Weights of a small encoder-decoder audio transcriber: encoder norm layernorm, encoder width 192.
Rows from block 5 of the text decoder, named by matrix and row number. Rows with one number belong to one neuron. Each number is 500 + 50 x the weight over its row's rms, rounded and kept within 0 to 999. All counts start at 0. Numbers have three digits each. After the name is the row's rms in percent of the matrix's.
# fc1: MLP up (decoder.blocks.5.mlp.fc1.weight, 768x192), inputs 0-191
# fc2: MLP down (decoder.blocks.5.mlp.fc2.weight, 192x768, transposed), outputs 0-191
fc1.379 105:570591466524551444527598481532388499493587481422406526521589476429482563581542487418528461528455501448563588548538508478440452477541511492495486556445533507464500515467497495617580535483534483434443547469551534421510497492511460533597498431492493530481441462556511460401538553482526523464478489474457583455474493451469520506563543537488497410459510466608534547418524523554489505500533507491502406338462441524559648512437530497515504488501536456508455499503404422507529514494486510399552573478479540413435496514470502425529409533401471460447556451493464527575538427479542560460
fc1.380 106:463492474542535526496501502602468543458531504486570498508595455610518526522459513466470521441588542533509496513477503512408432504505518592617470335491405463479516533502539430569578488517512465534450442503441491483421465461506514482453465575463567459468504628421475543489505532442472482547513495521568484417576497480475465580477510493535456474464598481554463497500575522471502520457475567497453509461581388478518589502476541367500477433521485480501568483457455426553494473469554399540378467535560566479506572469587541540466549516419543499547536489585388512468470463584516522472
fc1.381 095:557517595452566465515446525477450438515507534427500490482538456519516467562517520489515526603474421593463512395562431414495519448511509537559480410542493517522500637433482482533539487523509399474332535417431539489530530457491497409513545423503513513443506337545537484497479463512433472536503533440490474480451487486492495494508507469512476542536401540437487544548487493479522426483493373514476507459441544508571501522478497564436561452538475519595491519477505357508501493493490389455487415497405513530421492474478537555500572471499400513549514568522486443485582536559586475574
fc1.382 101:523479514541543492528508446526481550519444504435497505460433499540542520547515426468513512491457494523510505430415491461535594538516531558508497412473559536512472467462570537554456432437480490502491511561400537362465542490565486504554504577474450445502403503500431557454468499568543487538505466527556525533594586591500485438509621518526525532500478489435521462481478518440519547479472465494445517617460497500486494485490477417539448394546416543569472465492540540707530538568506492467444520471466465513432522454436514423638482530545582491502504462534378532472488436421481400408
fc1.383 103:409492465515487480457431433505436516545504392512409532464536485617494532471526442590527520582569492529515467496602526596510539476484501476543402484563440475424497575423504504428435487541522436488479441487459409457565475521555532541500446429446506515434483508435555525568475519521533484516521550478482506437592544478556410570573450526564502507543549476509624520508528548558565440621524469420452449490516606482453460430512535516477441387526509582503522498499479588489542517509505528559491597561537482559511422625456548505550463512485562564522446533452481438576455482528455513517
fc1.384 098:450503473536572532503451431515526507561476504563485501484350444527511514500516475469524531447482530431480492535570511526516427519490506488556378533487549486469404542478481511558408402562464512467503545503543594412463521439450477520485529570473425473517453472512514572527554535478436562461513589444456492448471559585480432399574487515564552523434508468482534440507576613564479511467458509516530458601426483462534575406427458464578512536630493504376536519534426487419488426491512497428485424468558501574498506462464534519565571454493440470469541443471448461499411485463457493399
fc1.385 107:468576511455572520475575485534441561584508375517548554494550532453332524496343523492501538526473574486585447476480571453477563480534519528538417490552457454589573519497541505526567595478535442471441450511579541453506449485406498516472498513512451492438512464551575507464503589488484519446463566509550525436491426465499440442418426537515517487488487477448491438541502507428508542575525473478480536570393437533527530481510432547483534491535514488449491521409611463493489440438490475549589593524476439508517471565500426476417500499481386487595484545511545499512514427532571561463
fc1.386 094:462524485389496505497493584586421615434550478560593449452491436567538395548422460530534578438451517501460467451492504368501531498567544443476482528494487479488412523475390371549482435497472490519580488498522525487532523511444577567466470469515471439456521458557480516553508568537492494486461483594479560480405469511555499462438463417466497439531504513509540518517564425542558529489409480545515560570497456524527504491592504467527476511422459530434530523509450434581424462475496539432602482470429473468471587498473483471349535527501445432475419499541525447574525468452548553456
fc1.387 101:587485466511523475459562528553490505547480451502539443398548527490614492521436536505396438514518486504520530488490464564532539527493554466543428571480589476587455593527494583558525440378486546586468443466531474506507471511419324482384450450499425454542499495463466536494524503575423530523490475610437478446538539512453557536514575560505482406546590462470543580505502469578547470526472479458435495522562499559400479519605482520439451523452466454502515472507560498462547436523552515514468508429507575491464531505396473444540519434426516561473489527602544538553531479445545529543
fc1.388 106:431541548511580478509536496469415511560532512561409493508386544494548599430554480432517493525548463475569523459496507488561437441474549431415558590531519507346496471509455530542524478516488534490519495516468484551549466539501499486455533455465454444550555546584550472574567526456450539428385504461499500521517506568480495421571446595568476558477531470532503458461572494550485433466482546423384467453485443451510574517591439543501523444534388552552396403568435477448456545528532551573463420496503502498449589476411551437503496419471481516505516560518547504586500503488509541442
fc1.389 112:540539482520485540544440514465482465540638571456497471407492507440513494460570463541552436552426499471510457558558522521442507486501473577419484494505512577394489446478573573456466517535481535543654561465478423512559455537595451468450521550595575492560440561464590365612541610493500411436526467504529487503424481463525458428447546586496442499558487432541473463473524532500552497459533526458452494463522526577484467474523489461358509481470494507494549496424524511523435576509521460445574529451572532459451504509463514484424518524485542533455484519558536450508412553416494553558
fc1.390 108:475501522523490418525466561580580534539527402498530501516518544455506504539548478446615421436425501529424420533581536545561466442446481483532488450495470501478452549514404468520456492432566470629508511490613484547521570459565541442543514476520495476688520560504521463479464527554535501597440508473454451440437502497476390449464592573510481510509577449512566478481485500573515486418507378501501492457557518507550483479519537510516558527480538401546501596579478523489491538434615511463594552520417457421584490551544604531542503450492504502507466467480498500544479463508441499470
fc1.391 099:519528525507488506469520470584569483478516490528570495406501504496576484477540546465490533537480450512474553452572487539530471512445510429444433426564553509534587539475484507501483413484593477507417537542537489509544528563447500391455466505418440598439530470613543577505523548542474516494496481530550409463556453535456419535530485557570504487486563393531451453505441460584543557504570469404492462435443500388556545492513569368442496526657429464498478534556482453542542559451515444358540484490463530487424449532522466586461457494479497504467564464571537504439538451488558465444
fc1.392 092:423558402598463505440495487436456456523494440483545500522482425594442435542591497502621461505517548536464453422471517435505432449497415524507485472629565517541486466465551409502456480437519422495472432327518532416495447513537569529488463481546630495525522598510499526493515457556496490353481521597496468486458470571456408482538558515586535494397460520512483493464475554499485533486438427545480544471504519544500490399487460413561476506478524515547484512496459471469542450534431513589527507492465540551518448577503494491493478456442438526607491533497382471500504470468469515482
fc1.393 104:458532421496449542504517576501578545449591515539431512560442534560585585524435502441494462554470487502514554552502437439513468484444577532491506496491420424478414475557403500516583456416482462580494440567474490545441591561528540397468475493478518451489438526571467464455496466409498559508521508551538461431440384508538409492420533524536493473372553469542495450435544544465502536488466462539516504515482429511467561575508568545533428621473532536410504524586528495388522520491463476490587531535403490476486580468459539423472517447522435478552518536497532579491606512485444468469
fc1.394 094:520477471468446451538494486481443506580451444430479468529491447387544548546565481436531520464476401538478456499541534515480480524480516486444601431550531448479475469497578429503591473442414552475468478500513549477523493491450509546452502440536549583533482497627509529447549533497424514503516423540479524503540544441615401528475521502543574415440534401461474484564544482574540485485533448491459549382450396516520468418444606501456473487494501533523492394565464476452511518499490523435464587440564470462539510429503583558467449525525481379433378521486517590490445465503482442601
fc1.395 081:484514423425532558531470412418453576466583492450451506585483503475479534498538513407607487449521482493594399512457525457490523493477568592545439519461459405462540424474497510587561514535462473517456544441584558464505496499512476579562470477433483432498438447391402588454467532519515417528574513495454530574497471592476467481525564504531574399581447548591502517458604462484472508537477467473396503471554475606397487496509529493514439436498464528537421578486446496514523502464505570463481492497498498460501452537648485425466495540474443485477436464558479534522543568502542496543
fc2.379 099:562333503532542513595575493538499501582522492556459527509488493546536548422486457454493520564513443477464503457534468539463534566571547516496549459520497527537499498457462515476471352527481526524394493439489367522417446526552506474598556538505571520518453488556560427471498516461410478518492568450439561547450503561587505533458510496479490432380426476507487409499485612488519527543506514619473483389518459514513487558505521430486431490477516555418546441552395472470463505519556450486503507474519444578558442466525419544552481568495512440514489516431506487517387396500555443507
fc2.380 124:476505515474503464567545559594541472478488515502580413568533515503517509587464483508412466456543587597474465478546486481444455488501508529512545402475496527489500502449436421501531509474564407438432535588437490515382486495528469521371525515510460492422475444485517527397562497419434488514490444503567420572500532481521516446544489475534489521511500462551430546530342519520463540428490527518563519471530524539552496586480459502361451516448507469496659475471459438530494596511581528506478481542533511475519536535566504499587481501564456503512428430637420418522528474441547520450
fc2.381 093:496477453476409447542474525585425603480528477457528633513488467486427519540455505546420550584543530514545500429600500570494438487425478437547416522456570478507531476501489493482408556505523485398472480554585437422534552507518575481439454474481507547523559521469501518522460488482488510558421475492496468580404492528527486410468510478616561543477440500503520433505505566508518495535478501500520543515477507506476522409500460406508558384527517504489526491570461477476431356484477490508525553464449539513568467614542442496489452542400582485557523579456534581454633404491436485546
fc2.382 094:519492503468451520494528462480552511459403636447583608456484581513509539506499547412509480410493497475543491476526470558486535480474538560450514625533535458462441474502569434496427552490539520499401519370532532542558422630588462464436525492584465539475516409483438514454502500534499550451443534549525536590497533544461498503528575491514458391506572546525530503488540469399538540577396466474542500564402416516554521516527552524465490501507534511526434419488508452520460554539488518388473442412499603556531539582558521492500485465494533572440514497487429518477463437554575534490
fc2.383 094:515545530503549464525500456565533509486508480499498556427507485509453557488564614446562433581523527506509516539494438458531571432442546407515491602485551592508557392477515519542450514501459566452357402600482521477466605508519465475477552570548468510520468547531483438460537539522539447545393503555455445498573500526491565429493571510530514606428484527542475430474472471509541444518438569419502481575514420576442501419536579543553534507481441511444501561548524451572584482570534401459493485496471395459459552538591562561457482454491532539471575475443530455476527404511488483486
fc2.384 090:590518523447488574441420492518532501483503533553558484538515449535454525414515590457479448541501506536531514560455475545531481520461484528500450516413496495487590520568537427430596562527549462600476494446435522506487560499478427575489536589515500493512410506537513458416511486544480508438566521522507466437608471524496416437588523421644524478505512629427606427531448561552517469450536555544600456517539460514466510521484514582488546515483477501504531484509569528500524544463444551627522362447538482471466570450565617519450513597465517483529501558455433525476507504548526553550
fc2.385 126:516445508455506476458469538495459492506558487529584425495623452453429438543489405519512506398495521481425510458473489571487487408479520500523480576484464475527451523419529449461434567625484481510449464496406517472539426480453551538419415535489469547522461516469440564485521504451528549530407391573466597511495517404459483546493515478431442438505568503528448447501350451483472477457511532591581456461491588476524470519495417627626526509488548494520463583488528460475576496477468501563496510496489452502514536488421441459472472534589552447516382523474461577445457456550527467518
fc2.386 093:516542464524557487534524509520554460530547483416583645515492446466596509540524372568443534412481442501531422486385439517422542501508492567515546495437592526522500490477447574464460451536582495511441405499466472595493478491498580523519491497427499481531525632566484560585451509508491464463484529555583471464497546435491572505587528502438457521579473504527483514505471401484407460542422464532520525557627476385561544504546408518560371516544524445471452587463468527534468538441508520533530466490494496401501503540445499516526464542480525490507569568517472481482499515478541595489
fc2.387 111:483438490549471524534471516510515570497518477496472473494499553500558481577501438489529454548432434460491518561437437534478450492468496596539459505552518472606434472499483513510443489534542544559399404458500434583502507529495480531504496491445421503462435427485547550482505333532498495553518454568523494478541413452521517384500556478446490470526570493435553510556579465552435532589417502509605550440422576458498571515490463522459461498481484476439492406445510490457586481455528475560504573383523529467432528491372526518596555515476549444553552552362432454539555498492584478562
fc2.388 116:457526455462399543507431477424471630512430553540520565528477511570565481483478424513458573560467470462553518523562556502567410531484487466510502516450638463519514513455519522513590444504419517387414532484423514484411434612558436421513523563446591499448409429541576414546543526489495431496409426586562502465424508526565536529566541504547529515505488446521570416526556496529492479535547506556531525521508460512465575546481515491497440560505448499520465668509565488480454491464483529587545417544480479500520456510539553485498495558537515418510521439435501522548464504570517507501
fc2.389 110:409495560463530505478468480502462464535435465538444466414417518450527442588406538545467506475477485511470561499492577499447531440441561484582544412471470511494610479455518472485521462521506450511460506600448549564495545520509534518498476609476473523392449427568480548449496415490470481645593478492496595458446522514439572557541521462503505517525608478504528472528443527445502434445464517504435561478400500512491484577588535560631505485481547517399556407509492454504438507448542497511492485477475411632472450482551537502455540454508431490548490518583443505475479535466496407604
fc2.390 116:508550423432469479536465573483473509507405437519583488421531508440534532479619508538463507337438613467498457519456470501462496508484551454518466549411393462505576513511493540535519549429508444556518493571607509477597488551570511500521506559425562498446506489459535478492543497525562513558462474594465470503517471426499592522440497497563454516534595411484437508493399561578580447502520524381515486585472542383502493554484499490513510522463505520482467544451568480603541521498495540427520464592477408471547500457523486429597512542527569457480467546437458511538468469468489596487
fc2.391 094:483598420514524461512437483531534424449571495413471539531540547523528558594439536474438532545507446451501555524595471439431436543483545492531426473547416503480473506559473428497478643464542518523438450504549472490515551463538396438451488587545531513528500419516436538591465610517535510477444561492551431586478540625461442519472388548460495499549385492492472507544468472564511483485541482430451505555413466544526487432522508480442544489493498480541512507627556469448506487522462532543498493400414430484520520451470537563508471490497497502604502501510475412585571497466584417525
fc2.392 102:427454472516474424527474478458573560490540484512475517473545447563552491574601498590578455492508537522441513475474490485552551464528417488477534462584567391510578421353472473532507539460463468495480442422481526466523568519485488384459545478547569546524550422520478502534450537505523556510557476493428476514533436456437471531477471467502479520622412535496477607532417369489397547443487494520539484382586527521480446499463581526510416532514463477445476431485617545486560524535383485540469432476533522514525553498483523488433504508612434478494491549521546427466473556491448537452
fc2.393 102:522516438512487466540420422467523484423497477498500572538555558546488549507492571529566471554448566443518492556504515574553544503584448444507482474516426545482467487558424489567484551535438581522495499542499458615549425440431488530553546505449501497445527600479452557558547517449500485442431601492457511559409535476479417436553488519580483560469476471456634367542464547475519437489502540547422527476545541445440574474451517462540626473494467535462506499394412484515427514463589499521484558558454444535553459528445599533461493591395429519495554537475447529518528493530548465454
fc2.394 083:513467511517522484542461522572443435452598529458491469584431489480516483531508438492484519549434604556482504509434437528555512457449556494575438529520486474483490546577489370516466527562487500583489378464499466466433481517510492518512534418493477514437469422535475491540440527506483564471455456534551581436422647516468564508493421659486514523545490544494453574486500561566527550461464472425586537545505435556550518517536590562554557531456489521478496564550487487502497479528436498448504525628522473458396549500472355424528491515561443497590531508509610512519419560537499516469
fc2.395 086:498512537481546530480550486428445550525514467478477512476453463470528509510466494569513489461552562425414469474480508548474485527497465464549567386531476517616482443602456533461575564405509489489508506446567484530520481508495511516473511484477527403445605569407530512468415508604553441548469437516497422562454479519582456502473513466519507467460453463469482390472550459563502544538508483534546484565585450406546502580582429526535609497513482600479560429414495506437582435548579438534426497560466441569501477536591541419441483505457455531523507401474461440489578471531452519372